A small contrastive image-text model, trained from scratch.
Data: trained on single toy objects rendered from many sides on busy backdrops, 50862 training examples.
Rows from block 2 of the text encoder of a small contrastive image-text model, named by matrix and row number. Rows with one number belong to one neuron. Each number is 128 + 24 x the weight over its row's rms, rounded and kept within 0 to 255. All counts start at 0. Numbers have three digits each. After the name is the row's rms in percent of the matrix's.
Before each neuron's rows are labels from the 100 texts, of 14848, where the neuron reaches its highest value: "tokens" is the input token at the peak. Only what is clearly more common there than usual is listed. The data: single toy objects rendered from many sides on busy backdrops. In brackets: how many of the 100.
# fc1: MLP up (text_encoder.blocks.2.mlp.fc1.weight, 768x192), inputs 0-191
# fc2: MLP down (text_encoder.blocks.2.mlp.fc2.weight, 192x768, transposed), outputs 0-191

tokens: "o" (25); "t" (11); "c" (9); "p" (7)
fc1.728 092:113125159105126130161128123062144115142117118150159112141135116190112131095124159113132119076087164159161160124117119116172159154133125118108133116130145124148082121085127113157121153105109112149086127081119105161094139140125111109126128127144126142160146122105112123145117119132155144123101149103086181152147091148136140114146134129101116149133121160118107096142143109132108141151135119126140085129155095116094159129111100111128132147153111133134122084167152133140155093099096157167098140095119149151069086115150116084116091158145152134129176143126141179128129147102161151183
fc2.728 089:157139155145180116164111098055164106119144116118169113128108125187109110119119137128152136103101148137148125162133172153139119128123109119090120099156120160142095154098132157104085110089103115166101130125116109132117115128161096145125161178162167145119120124172107112134099120127119110144135187099084140134121136134162081092141154093111097135141113103140154139104171140127150145136109134112144139132114100075148180081085137089127128133122105134156143131130144128114162086146090180122109136099099127118133115131149080136145120119139147155115156137147128132118132111141130121143

tokens: "i" (20); "c" (16); "u" (15); "t" (8)
fc1.516 113:117140129182095099153121115141118153142150126107162092093094150155115117129106091119117149139125122107145135139158117146113130095124116116140175117136116126133125104111181122160138161120146122161140153131182155130137111157117120140130085170111126155133139111167109131148159058119091125199114120134140121130104111141094111146156153115155112149142086124148077103091135097170169105116131105168124122100113151100138131081140167130113087143126166155093145140127141104096129089108127136134149113117155083165089143126135138161142118128088149119139106075153110119106120123133128167111
fc2.516 126:123169145176128120120120096129127131130138113131137137112114137166146105087150112147134132100122087130158117116158115116128098114156171123142149112115138129116118056138162114159124136126162115138132138179150142121097125126069104138111075171074123139139148086156144107145146100145102135153143125099104159134109161140157097158132164125145138169133124110145100134128165102165138096130141077162186126114139158075119118097143144108097103140112120127158139148149172105089094071117138124114129149095132108130105126129104099125123165115121146168141115108126174134109141093149102146124

tokens: "p" (40); "o" (17); "v" (15); "t" (15)
fc1.137 108:164139150144133148139152135106161116108136105119140150128170137156118103102119153135095157105160090147101112104169119144118119141102142121108096144106131118130085128099102144104110121136107108139089107151093200120099115133076166130096114123147117124124103113116160105117128096185124183177157185109137160111129076103158142114101113100143123174150125081128117164154151136139115145158104129104129127159125112095077184148114129112110115099141108121174128137146130122141122132153130117163140115093171121122145128149151104129166092148124126128143102120118106145163136158111091121118
fc2.137 135:119110158135146149089138122068124147126118101150132123109154137116144180089123077156116126132097146091110133140160139157163124119097154113118086114147172170173111172133104161117149133088099164122101159130098119091099140113127138136108113119152171114125138112084132136098136137152134147165094120115105168112115095088083118142129123079134108118115136110124117157142149150106123108124101111147109133150136140086112172108103138118108138120157141153183133128142118146133157112134137160156096118115168142142163145122116096090135141084136148104127089125117158154103122146179117181145

tokens: "s" (21); "<end>" (12)
fc1.577 103:113146149136127131130106113091145153134113102118162098159149130136145143161151097155107142157149131088104160112143136106110122106147086115139166057155132179113128114146135111134091144157143126147106153158121151097105118136147129088126196116150166141150167092108124108163139094110134093121117137180138150137136140155051141114106108142135119139106143140143102132112113153099121112133102126138124125115163128170143098139132138099125132087100102103137146083148118097122110101104107186116112115119119119136116102106172131145125116113157162126176119145160129104125169158078115096152
fc2.577 114:124147131118133108145105132150121132099141106144116148093123138167091164132161138143109127159089116109134130147132136130115132085140165110144128125146128121124104144111123086148112152151109178118123172116065158117137071116117135145141125070073097123142135132131160077128171123116168142132157165112153119118184165119149107103158130086120131104141124105144125156095100114090099095154141151167091129110174130138122101082139159147131140122113148116137117110125099091127107123108088190096135100127171165126090157150124150134141130151118170090130148148146128137124109159100126129132

tokens: "i" (24); "s" (11); "f" (9)
fc1.579 102:122105170133140186100148122102160117158137123112141099126139145149099095118142120116130135167133132135156117111105116074163111098110137085150156151121153184119142133119150131130092114154161084075147103171107123128131091155079166133148164096124108142070107148173174151117095144121117112098156128094150123135131120136149097118160098160125116117094129140141143158167133132129123125146124120144110178132099147151123154139098118113092130127140159143099103117111097111146188130151154101128152117137133118097093106156103132128165126096103139095141103126159116134143153094077124123128
fc2.579 120:122103156121129106102151066094104115148127137109174054126095117156122126118151136126113111126096134127147145133141163135144086127164178086093131119175108145164154120109132160117148110152134148135160119140150159092171161132097134144153141106132127127103123152134100133161124100152099104154125116121170119127120141130142122172142135120149126085093128118113125129112149149092147128117167132138082085120111157148105093103126139122153102143142134159152123122111147125163120158160134099080122055079121098171160144139129107128122158136079169114115118123140107153147108112125126165104

tokens: "e" (35); "b" (16); "s" (12)
fc1.727 106:096128103142153156142123140102147122114131067113116111146130167128126117171144121141126077145156132078161147133153151084127114144114129139109139081155124160172129159144134101110095151146119155165124108114115129108120128089148126164143163119105169147145112118118148096118136131171122112110135133131107153128149133148086110158128067089121150138132141096195114146145136153118107117123115140118115104114120130096140111133135152061142112113131139139173164119084149095093102131102121111138102118128135095104162096101129154140165146094168156126128120126172148124137164176089142098091
fc2.727 140:131136120100135130149168159114091162114130114105131087101140120138087152117178139163086153156131112072143129125164101162123124150159091159151113117162132108123146114127118157168113135134102184128135111112143163114108126148143123088125147113092135093125111110108144097122139126167102151127111159096116123128116125095095164106171075090153141154137094128140125143130142141105090116156094150194115144132122163105146092122129172112083130129129138146152131099147085151146114161106132116113162136099131163115147144116133117143151105144077154127122109163107155083156124113090148119126

tokens: " " (70); "a" (17); "b" (8)
fc1.539 095:117078171124077149112130108110125109104137125114163138122111140132098110124161113131166157128118122125143143103084133132079081127110148127088126170104108165176122122155134124089128085138124159141115158146140143129111145125100107119072105173133099111126090126119084141116138131164134127161112158160135135144119094130142141141170109149077097098171149111143130143130095150138106065178119135142113144146152128110125150138145116123102148130133152104133146143148146166175152106126098129148151114134149169172135159107097132107134105140177101106135114133149150075092152136126097099132
fc2.539 094:110174118080132126075115103138159114141130128135163155150111136113117128123116130143097115144136177123144108163106110143089090101114162127129175143148113126147094138143161112107128161147109160161155115129081150124118126141088141117114132108105090120142120151108135148125091127137112130152130140132085170111153101145124148116131151179117118138113114101134103128142101108197133141160070145112121145188136118114115158141134097136093106175125168172145165127109140108148107104135110112135186076135139164120111125098118122113125116144163102160154112102124160095106143123107158085096

tokens: "s" (10); "t" (10); "b" (10)
fc1.263 105:179156140139092150175187141095161108103156094131138131153147126114127135106093131131139085123151140156119090138151119097129122152138102141112138133151123152127084163167112134114122182162174120144143110107142129100137106167145109122120139089110112142093116150138107073116121137107120135098066154136156148125100173127093117147102086087148124123115112137107124116106143143177130109150146131142119189128144124119135171126127125127106121101146151091157147153149119080142133136118133122151094129121195116096152122105105103134151091117122106107133143132108148143155164102099097114095
fc2.263 074:162155125173083094151123154073151102132124098138114098142151111203139159148137155120133164117133109126111117099113103164151132140143129156153113106199133115154113129126140130116148161122119091101160141122159097127145111148127106127140115119144084127164062105124144115090112132113099110134130115126066132133120184116169102157130119135141122114123063143120108110127157148111127127143125140120158129104155119116142108118134129119114176175070152139124166141137157133167101156151116121134086117135155127109178138098122121102118122137122138156116137116124122148111128129079132125071

tokens: "o" (41); "a" (24); "t" (15)
fc1.303 100:109096122140088110143101132200103090097124121097117165119133120151151143135089078127125136138136079120118062184153100094110152131162161142138075155129149132117154168125137151145108130169186131115140119088133118109115128116150137132091144128120110156121104117145125124140154170114115146118128118084155128162095103099131124099130086146121112162129089090127124099178170133149152148100158113126146119166141099156152171137121146088098136131104120119114123113149146135110121104144114107146128128159141137132139133111128108166123144130185101110124092165152130143104138095115164130137
fc2.303 108:134133172148103102124131117128144116073111155084111111153129121142114136143135096126117126143082128088121122164130095112136169111168159127158106143106156121117134118149057159074116111148149131131084110120155129150116162096127105138079149130109140107113156124149103128139144166183128154112094118122113103123115095120117133126153076147112153109130128106113148105151133162147180146174134114112135176183149102134138139091122123149184122168163132125131125119148155120083131050126126141124142148120111120130108134130133154140146120115149141111103148161143109143132095084147129086114

tokens: "e" (29); "l" (29); "r" (23); "w" (8)
fc1.132 099:128117134129103142082129145081114149149113077157160129157128161146142127152121159143130121120129167121084106131133096121107132165147123119092108142165148107139140108156107147128070124160074084126171127151140166115114094142118153134158150152125129176119110114110145168121127103134128152099162107113113102172056157138152126115112100093145112115104132155135118096154126140148113115141086128103128118139120110138148139114132102156122144089107099084089137131158131150062095121111129156099162125134159140142133139091146090126117148136135176154107118187141157148134145115145134105148
fc2.132 052:166102131125167122069128127146130135184099140197114137173142153160124136121131151109141105128162075083109100138109111148152107151169129134127146100110168150111119082141117121131127111155108085118122108117099143123129102154134110164125153115109100171144155090120117127114125092138153117101079125144111132164103116121161117090143114127100125128130122136160077142150099175081118112125128109153088171129109123160165136111091133129131125106082134131108091088118138130103135135134132113120157172121177143115140134099151137129148179165163105152116113123151132136134142132147161094132

tokens: " " (91)
fc1.502 095:125148161144137100126092125112115150153140140124144112155126069134109155158085119154157098145151181136130141142156139174130107117099121148103113140140127129091167175095122112148166111110127123117102112093126142122108106140084141118135179145116158132158144144129120088120152142187139129113161107119111165092115143123097125118147119116101106110135130191119125122097100103127137147123112168139144152091106096117126137132181140095090100148098078172116109136101122108115063121174126121136097163186164136163133166125100138150102132097131129129123142141127116092141135112128127102130
fc2.502 092:136144147137107115124123123143127165145153119125119140139133091127107126127120108147155100114176111161151110132127147112128095152125108085175124126125140131114162160158142108198126085132110118107083156120108144115169151136119164134099118105143130146173131157146100130152159082149113148090132117137100154106090116133174113131157082135130165110146131114114146084183123146156110150095083138072124128185068128145146131120147090086120179102103128129151119149125127119127117124068123123155130163148153102128140152131140159117100125133133101130092108142132104129080149131144106105100

tokens: "u" (30); "m" (14); "s" (13)
fc1.412 087:123160128150099115113114155130118103127153094101180131126121094140120145144171107097123097123105107151150133063151176160127133132125139129166120102132118156114118123168147124164134118128104131092159131113145130097105088101139144152145107157154049119135128138091080140118129168097157136171094120101170157099124151130156133102132127071139114123142126104136146151138144170111135078127117146119115116135136137153132111133124109133162138151086100132129163115141151144110124143151139164145143114114142125119097105173128149084112125126137148069148116153128071175152106132123156114081
fc2.412 087:145162128141128083119103118107162133108171074150178152138122159134094110129100095201110157165115151091077147124107115139115123180143102143113136114146127115152152092094137114095099151162108109153158109126122117131179111127143145111104122140129126156118136138121121149124151101125133134147146148117114113115148155159140126151165118125081115113114112147164139136091139161103074135147103133085104122124136107137085158103090165137110118119154116109161092170106117151134130166149104150127118119113114119163139168122139098092130141068099149094142125142118089129156123148127130172143

tokens: "e" (49); "r" (19); "v" (13); "p" (7)
fc1.73 098:124097116149131131119111170144138112095150127164140156128130136149124148143134069129133159124114140132081166135145123139065093102102113126132073140144147096140140159119108140108122147181155145156169132102121158145115128135148187148150145127114134147109128108133120145142105141123142165111119124145129110155117080173087148137078164138130074096107126147120145084117113163150127110147129129159123097092114132075107087138149165146149105137099117136054123138098081154115132135111134172134137068118169154093121123155132118095142140121131148130136143124145156133098144118136115106120
fc2.73 085:134125153126087131130114107117151122094181179122116142144120104153116150112171133109161099126090144130091178079144155103138140080126126163119146167164158138141102099105172121077119119156128112157133128110094157146186137110100150140122152145095109162133136104116103159099123117141141157137136098143144174137129157127113171075154127111141111105130100139127102102141143118154129155136111125133186136129120083156141154159100105169087109130093115115152115104140108134116137160111138139152144134144136091093112125152140092158139104127099117153103073100125134117132123118122134099084

tokens: "p" (24); "w" (9)
fc1.708 109:156144126078141118100098123138076106186181101159106150112110134084136116138148132135112124077113146138134101147151104154136100145130141162121142127132102120166149150100152101129113123142096117108119103181120123145153097117131126114138137118091120162118104159140070178122124144126177111117143119165126124162162136119158115155119101102137123132162143087151088141197135129131143083129081146101150147140160130107163153122102093112106121149117086100163117110145153130134107101150112090146132158083126129168138118120127101148158133118172140121124153124129121110150115124079128096144
fc2.708 095:133100109108143099099145102136129085112112156118150121129079124122135150175127132136088113088080122135149142118170106195176143128122122184121142140135117121100109182081130141108138186161112113139163126112123129133184156117134155148131163123144110102183118136149117118164124127080114144122093132167128126123138116111132142136140118117127125145140098121113099090129120112147136083175141106104143117153148134104128094111121136100106116134125085097139104130139141101154137148118134075179136151118154114143101135106145122146113164131077122149139109163123106100096134127195156109133

tokens: "s" (11); "t" (9); "i" (9)
fc1.302 098:106152152175158128077148116091116143139120158124128132141140130155168116111157159150094159079116138148179107103117128198154134126153135143122158126145116125073137156152127128141129148161105141131126153131115131102125069116103155094107136164131111084124129106138106129135182157129115111132106115095138114137153166129102109121138086138096113184153142149168099118158090107106120090117123143113136122124103101094131167100140159156106146108140123132101146084145112145154154167094144084105107102094109145074128129087141160130159107168141123114124140126144132103141110116117114128134
fc2.302 114:144117125180152130122106108133164136125117120124134140071137111129142156118121140079145126139093106165114111110105086123141136121107123103124133133137138133086121140062059127112134155123098112109130173110104173138148125108138098153133129125121151109163124106122157142171143143100110187116171117126165127151147157134122110116118097097112164119105118174131157115125112125164171107147156098125149140148136109130145148067097172181118116130162138146097124119162162124137180118129134088131126155136107141146138134110160070096108164118136086086145121113154141117124098145117139108138

tokens: "u" (47); "c" (36)
fc1.423 097:141131111096135055104151119132096184119180131091153113139111167116128119140150113155112138130136116152162098139154072145112122131133119121142134104132157083156133111132166182150129146135176142109155114106114130099108121156088123088145082163070149135111173118142154124121183074127158120197111123089132130131131102131113130154165179126117085117162102120138139111111096113154150138142146116146114127121114151100130105093138122152129124144098133149173153126161147119104128098167135159130143117101120088133120121104148141107126102100136127137121100122117104109131097128121142124150
fc2.423 120:120117140175138156121121066114102119088138129098129116140141146177162100085108119178148151100102107142119146142147114129141084173141135133132178104158112147128140111149169090149149124139142098099135120149178112119103123145117060118125106100123136143126140146172158120132132095114128104169099111092096143148121110120174087170132133089140134133118113112179126137116147142144117120129134142155155123097086120103155150114128125140123171153090100146128154112117157161109096113120156139103161126078154085095136156127131134087149101114143138116127113116132088124125158116173141142105

tokens: "e" (50); "l" (22); "m" (11); "v" (10)
fc1.38 096:125156090156142136100189146092135132148115128095122142117138118111132120109121162138101117120116078131074131107142120148096139153060138160119093143084118110105131126094144169128104131143092169119090113123143131108090103149125159139126116098115138096078129109122129154146132124170122151201136139087132129106134127130150137144150133112129115130118137132108120130124158172137125125151127115154112117160111104117166124131088154138139114087128140146123158116154158117128163107138177126133085172085191126132116135111154118106129116124140127134091139110093141154115151195114109186160
fc2.38 100:136124152104131105114121129096131116121119120104149108152110132107082152103131101146134094123120163113158079142129123156149109155095150103144128140091111115157143135155082135093139195071105155089137129164106138127114140107094189125081091078131115121135112118113095130110142171143144071151115133162091169162143097125143126135158145123123107091103152128121132151148137109117106143120131160097115103134135134127152149102136115126119129137172201114182112146143107133149125123170109144128103114121139122148146147125120116145174131096112143120155102150090092151140181145139123157134

tokens: "u" (39); "i" (34); "g" (9)
fc1.205 109:114143126113134148153143149162097118158165116114146108100116113160143113149103140111134129069107105144124128158108085119157111093158126090118128141107123154107114106093158133156087146099115123157162114082101097100118119118135165165153135126114141133107126173124114097108117101147121166117156128152139150119129101175126112122134123117162121137099139141147147091168132083169163133167162107091138143142152137096144140158111104148094114128149129123136134138124155124117142183135072151140156097099161121155068123160166104118111107135181088171128081127112124130131123088106114143150
fc2.205 034:140117114147136098132083116168081148200177121116136108084123095161119120137119137126107114107127134109115110163111094128146093086148122104152155118116134128121108101116137091182108120114088141143146124106130094110172098162121181176145160111111146100118129153147119109135124137148111140149145140160128134149119107146144118102121109142142130123129157140143147092134135144158160130097157096103121153161155091103171110132106121112089100097158154094159132129162148108139151144141085160132144113119104120141061133161157133085151086138132095179142119120113126148096141149115105105147

tokens: "u" (22); "m" (11)
fc1.428 116:116130112142115123113193096120135104133134151111095115123131096171131137129127110129126121111114090137171153126135120103157103145106098095118142103139164188158103139099067129115091100172105116121143132110144139162121127136164107120163113134119098117115067167155164128156071123094144155125182135099130136108120135121134134162171138123110101131103107112126165132125125116146140119137105134124126129114104162138189152154105125175099108123095112135168139149126124123135145100142130087152157130161147116137135156164098076130124088117086121112140111137149120168167142125072155139141
fc2.428 117:154129130145137109120158092143116108168092111142140076137133139123146111115079141074115116173128059154175114132162136115116127150143157103163143129157172089167129131136105127142145111157129114136171091137106131109138134102130137107126176128126112068102127141135126123152133141144133156093224098145157173155121131127107099147144117142135139095111106106122117138116128121132110118123150129137135153128121110134146106114063101163091140121089102168121126131121119132120147131149113114120137135077164148133125120138117091108126129125076101131147139112142111170149130109153123192131

tokens: "p" (34); "t" (25); "y" (11)
fc1.52 089:116123142130162154129140136124112151116157145147181152192145118134107113110127143129136093114147127082160139139120139165133169118115100148131124147152169114123122129123118134150089120135137146118104078121118136150108096129169146119098153095129089137161128123129138119140116120133174129137080154109081144143116098081117104146142144097108100141118101136101097120143107136137110107127166099123155110138130115089141187121105115138095133140152067117172167093126165092138155125101141137118123129126118180134066088147156083177148140129088134108119164116175110146102124124151117156101
fc2.52 082:155115091054166099118057112107096154129123129144145159126130098141120128120144132119110100127096207135127144073123137121148134135107126129148123098124135151092121094102155137146116126136124132143106101100087128133132152126126121131131160148144152141132157136110119106139179119119155147138121132049109123117113116146153160112141137124168107107066125107084107110103120152122165126133131158131146132128136092118109147117163101125121123130100137155195135116135144118127125124126136184169110144116144118124120172164113124105161096139121132139122100124161170132137115169141179081146

tokens: "i" (26); "g" (16); "t" (13); "n" (13)
fc1.397 093:111170121111107139121133140141137074149129145133172101089207135140115102097108152140131102126107151131143120153152125146133115144101138146111125149127128134161150168106162137149104133123149133142147149146146101106116129135121133123126115116149109136127148130182116117129124111119140087091107186146123098116172156124154106136114105110157140178112169125123118121147116148086123097156091134163135125127125093151117116090153149117113146063185128094099129102091117172117116167110143099106125112112160125136084113111105104126108130124148117177174106136126080124089120087183149104134
fc2.397 076:150142130108133119108142121107149149123094124147073136129170147117172167079123139129115114101123118147161132151154113149114139163098139109096104102135110124119092109143139113126125150167122115147132150105119155054163099066134140103139133108150111164111102145165102107098140070136099112131145103153127103174118130177132155129119171120144120139135121145167121086119126129153169087111174097108171121120101091144126118162145119118106106155101132112153117132151128136100149150120092152117110127142141136125101151156145121075130158153147114138188119135124127152131089083167148125109

tokens: "t" (33); "c" (10); "d" (8); "g" (8)
fc1.195 090:097163108174097159130125149155142085132137150101152119130153127128068137153092158096106124111117116125100107184093156124134120159175120142160108128136166158179104145105130105135136081123126042143105140124122154118093144149103110119163078138166182142113090104107120125104134138115105128125102100140073164154174126102192151132104106129094140150108120143134119131129125136129118149163116101142127146102112090152117089135110138127126121127135166144127139146136142135140132168133136121124141129107138134137138113098197144106132110141140084131117108107133130131116148129144138127088
fc2.195 083:138104163132089157108146120173109123120144121142151111132109123121123129097146102152127148142115117177157160115119120145098095108134140148174105128119158075155131092101130129118083203107100131104080117144126148090154111125100106147128122149131104139119096112107139156118151102109075128122106126133111142093117105136140136139143153126075127068083121179144154129164099156126111185126104141162112133124149132132131187126099120123143152130124143175130136101167115158111113155138138114120106144123143097104169131085156131145152176119148116114179136129127150140094132091109149139137

tokens: "p" (15); "v" (12)
fc1.25 096:091130096132142108138131158118163149138176101151107182157124097121112141124102138133136127167121113129117137125124127116111141122134136124127135128119136119128110141121153135119136145174115121130139115143146139105130125098141094127177141102125089139134147171151107069150105145127133150113129147173162129121167145135140135124111114125091107111107154074157114109138183121099149159087151157139136135104127130100151123104155137142100121084099131132119080142120150120151127068076125130141132102128126143158078096120108137144120085127160112142143121209112121081105152196063125161110
fc2.25 114:141141144070129140133135176112117157138160111137132112120159109165133157202162135130134114098126132155124164133097104130141159095173144169111114083123138110112128168101162146091108132153111091147099129132148097161129148092137119112124173083085167125114100112131109135099125107122127142150107095126177117154134128154130158149091143122131109139144167083153093099096105107140116109176142162138110109117099168122104137128112129093118123132091122149110173133131098156140114128114089125143142144133125133103102100098123150141158107120083171162159126128110131103135103115129133113179

tokens: "t" (41); "h" (31)
fc1.590 110:095103095154122122138142123141144113104105092133133144174172180166098151113092136140104155157137128107092110108176081088150071182116158111094150164102111108138135130150154108093125139144079150119116105130133150127121113167119147173123140103117151156103162103089121129117118120104095140101149112146151116134145113132135130120134132148110112158195108144145140148150100124141120083120152123129105121082127116119122143141123129144137130166115125158159168101151159121136117097093134098178130135128114086125114082172116127136151131100124110127146156135140061152122161155116113144114
fc2.590 162:130092129155137139157126119123089166100119094121143140138165136135092158131112122131135167149136125088130161100170070088157111165146140091126158141105104139136102090148148140138117151127110149107133124111103117076157178124130104163135120133121141162149130165120111149129143119127124119111122071147109128110172149120092141136147126155119130146174160170131135154111107128086156093117125111079137139074118121140147130175104179105130118152139157115115150131125149136123101128110114093160118127152112085182158113123129123091168136089137080132138116142134098118102159159103092095111

tokens: " " (52); "t" (19); "p" (14)
fc1.568 103:096121174150098140137092142118114115163167121131118094112116098114120106137061140146143126121149114110153118119170106169140100170163119095137128147155135117127131125176156122115126133108121179100178132129193107107133145137152135127132110136118140123126108096126109117161100129143148126127126157177079104149138093178131117109081117127103105147093119120170134153141129124143143125120147111110179138146126102136165128140122137143105126155146119126131070102089140132101137126090099147130109153107069168156093178112142110100090135123128110098108106124166117176151127123143111162115
fc2.568 040:151088121127135115110096154137127121143139135141118094093128111140173138146118179118158133145159110097138118145094128136104114135127152098098099159113103134132129114139117127124094163146123161104152127150142143085101143124160100123095126099138111098139072142115132151145104150132162142151104179142122096204160076151143137118104121138122104110102114111198101123147105131150129154191179127139104136098115104145117139141116136123128093135142092111154166144090113083089172146139119116096117120104111132144121147119123110122128108141167137111131109144168147155119110150184096158098

tokens: "t" (32); "o" (18); "i" (7)
fc1.689 119:123108178142072117151151128162096141139099094123159123112146140167171112192089103161135128137153128099112097101128140117080120082123124105089120112105122155142108130097159132118142114167111124100128134127152112130130132107112138130196152149164124115117156097120092106103153141128183119129084111074134127185109116136114107116138135165108133132091125158108119117125106095166101139126137113113148087122186140140129146155163109129144132096144131133132137100139093120108171096138114118089147112118119147130129115155156129167128137192153166161147135128126110120133094113119151134132
fc2.689 169:146122154126138146152159109133062123188124110154141123115128089147114101156137134180134134127170136150103128130141182142117148122123125116090128133097148116172090126123131144073113128153123117145142124133150109140153128123160126148184157134186112111096131079129101130109122133146147145095061083115110097168145123120119139138100155146096146105102134112084121145131106101124150164089131112094131090085148108123115113146117159156154158100134141117160101126111085106109126100126100106121119146115121189099141134167126149187121155151129127158102137108112149112141119149120117127127

tokens: "i" (26); "r" (24); "t" (9)
fc1.287 095:067133167148126142107136123114116141100124132168126100100173126116163100110137153109129104142166134135167147082109098121104148120128141148108140158141129137169109114089145091167160163114118144086114159098170131156130157126147138129129098145107126140096129131076126088123119125102151128184116158149114128137113106125099107150142108146153120114173116131149132121096118120139116099155149120140108181086129131077122159086154148087155133095141150138150113075112115156116101159133163133153141144111137131134099140126133078135134122133141132111090143152121158143135123081058163154121
fc2.287 111:130124153122129150072110124182119107109100113145111151109158139126147088159151139089100139143117186125143148139139146127070135123134137126139114134138062137155142139113121117150112132118127138154152133138164092102090101114140127105146119099151122147156135178086133154090145148164171128124176150134172138136087109122120112125172091112090104130132129166163131111115102104098142148138114116157150162141126114097124124120165117163133148187128087126146119112071141145110082142117102110129109139149121144089091084112161115129172114147133106122133093162127154105097116128104134141139

tokens: "e" (42); "a" (26); "<end>" (20)
fc1.460 110:138138157133125135121089141157097124127139105168093138132117092179137133154106125128124137099113150161105115114134127151188129148086067152167125118110104170115116085171164116138099159103104095105166155152147155125155105095119133096121150130108142107126094102100141101106149123144162145090122131128101129141153135102151149157186088106124146146144172130099146154169125109114105099104099104133116118154123113096148089103135170163135112116118102134116116102125112130109201128109153112167113141129126094091112145110138137083132113166122127145126141135144145145137144188109125134124
fc2.460 136:162151132138090092163123161134138133102132133114129122132143082131143103136157108155122089105105132145126145139170158103147142188138132145138134117141071036119102120116136194127113142098143108111117151131138161162128118126100131129144125125123169126144135138154140126141181152079171154107110131125113098109128099090133107157130107089118180130138164149110161098142121109136143106064133158115099143159135084130114124095137171131179119128151109126117126086147098108123153102117134129153128174130111095113132117113144100112106136137170106114138126116134114077125133122149141156117

tokens: " " (100)
fc1.683 106:163156112111191140139115134106136116137127136150131124114131120161079119132144124126105117179144109099148127148148122101135145145161113142110143146136099114112107134128140178081184116135108112149130130165136118162127140167149175087138161130114088148145105112141119081114056146131124113114142091118155133118117157117123157128102157158122123166126071168138092113152140148147120159157124124121111110114099105110147071126109105097093156111099126085134127127122126108151127122130120163103118170133157122121175121087139143134159091095149149136145104099085101130145115102100175134164
fc2.683 112:113102141103106088143153142117128092160126134167095092118099108188128122127179088138129131141111091080083107133139128098166117086174128146127123131118108113089161125135136136110128122095115140137132100122132071158116083183131130112149128142142120143103112108123141114078140158141104138186123142162128138107109138130170151145132126165112145101113126176134117136142120112097126137144135110113136148128179147094083139119128109149153168135120149111131091149121135137132088132155163105148140112165119103165131125154136124176131108126141122078171168112101132090131124134134148078163

tokens: "e" (31); "i" (9); "k" (8); "d" (8)
fc1.561 100:144120118105152152144137147125154095121095117142163085189129104098096147119150129141119148086146113128081106144081128126096133122112125121086122117165103139136140126160129126104134087121137146107189135134165116143105105129077133114167082159107075106093144184145096075128141108114115114124159137141102127152149138124086101107128123156095136143153122157137144165112140103123133138143152106183112132121132148122121161147127137059120112126099126093110160146124102116132143138152097131152175128145126160152096158145135134154148154131159109117127093136083101147114150152131145157155
fc2.561 103:115087102109122152118112124099131134121112150133163108145056116114074195080115119134097106109137122136095163134102087150130104131115138126099120117158133135158123124119156130148150130106126159136130093139111116088153122109142151159078116140138129139135143097151095127084158076104150137132152059137102121139145126133111121152148161118121143151134138107132126161129112174133128162143150121161091103151122111135118139134165154167116121091142148104187156180158138137159121093130148138127134053116136118119167139141128138137106159098158121114116153122146085134100103129150112141156

tokens: "s" (18); "v" (16)
fc1.619 088:169151124128100131045079187105144125137134121101100127081125143130112116168099134160131157150128138173141096129124052158128105166144134110136112113137120117133145106125146170151107116135131164136143113136087114113135135132130145132131158141121135132099154117110114114086153146121151176150089131155137105093124130094151122129131132141137158114117129129105112162148144082159161155127125130134110139121104153146118154120141122123115086139109132089167088134118151100138153163136103149098106141074150140111182144129094122096103115142153088127145105153122093138179124132134163131075
fc2.619 078:111120129120174096063097140114106097131147109077124140167109111073117110129117141132129094124130166117110090124143136177119149134160165110162116102136093129121105151131155157118140102130160153124108150088121135151110108079115104117150114140102108170096120112114138112169141112135104119142149138092119092169110154111125168119151134116137179124100162165124126121119093114098122157136141119174126125147190132157146138125146143101138173166119159099128111120128150128143169132143109112110153140099147111106157152124088126129105150144075104144169137072100125110168149155132124123136

tokens: "s" (22); "r" (13); "h" (7)
fc1.495 117:113130124127146135124098127126099161123150121139139139149118150133138104148159136125119119086126092162106085107122070100154113131137160146115107120167125126145148164133087103172118128096133134113160113089148134181105146125153180173121132117134182123080168147117113119126152123103110168128103123137116138153098115124148123143122121110125127135123194101130121116110099093103159111161101149180108151139111145143089168133123109154110116171146116139099132137123092117131120152163131165082112112110128112107143143131121120141153116171169132147133080147082089100126177092113140094085
fc2.495 040:110138133126163113124075111138106152148162075169171120111134165097096139150108111110148119104135130119112090125114095112121119133101160128113115136162122145116101150091100118191114124107174186138155139138128138135103111118136178114137097108118151150109124138120145116123145143103129156137151099180120138149127096148186123107120107157155118152125164130111114092124078085093143121133092152136121146155114118157095161123095070120102135131119162149116102111150107142133107134169132142090108098146103150131117152144151085126170110162162153137130107123118109102169170144116155116114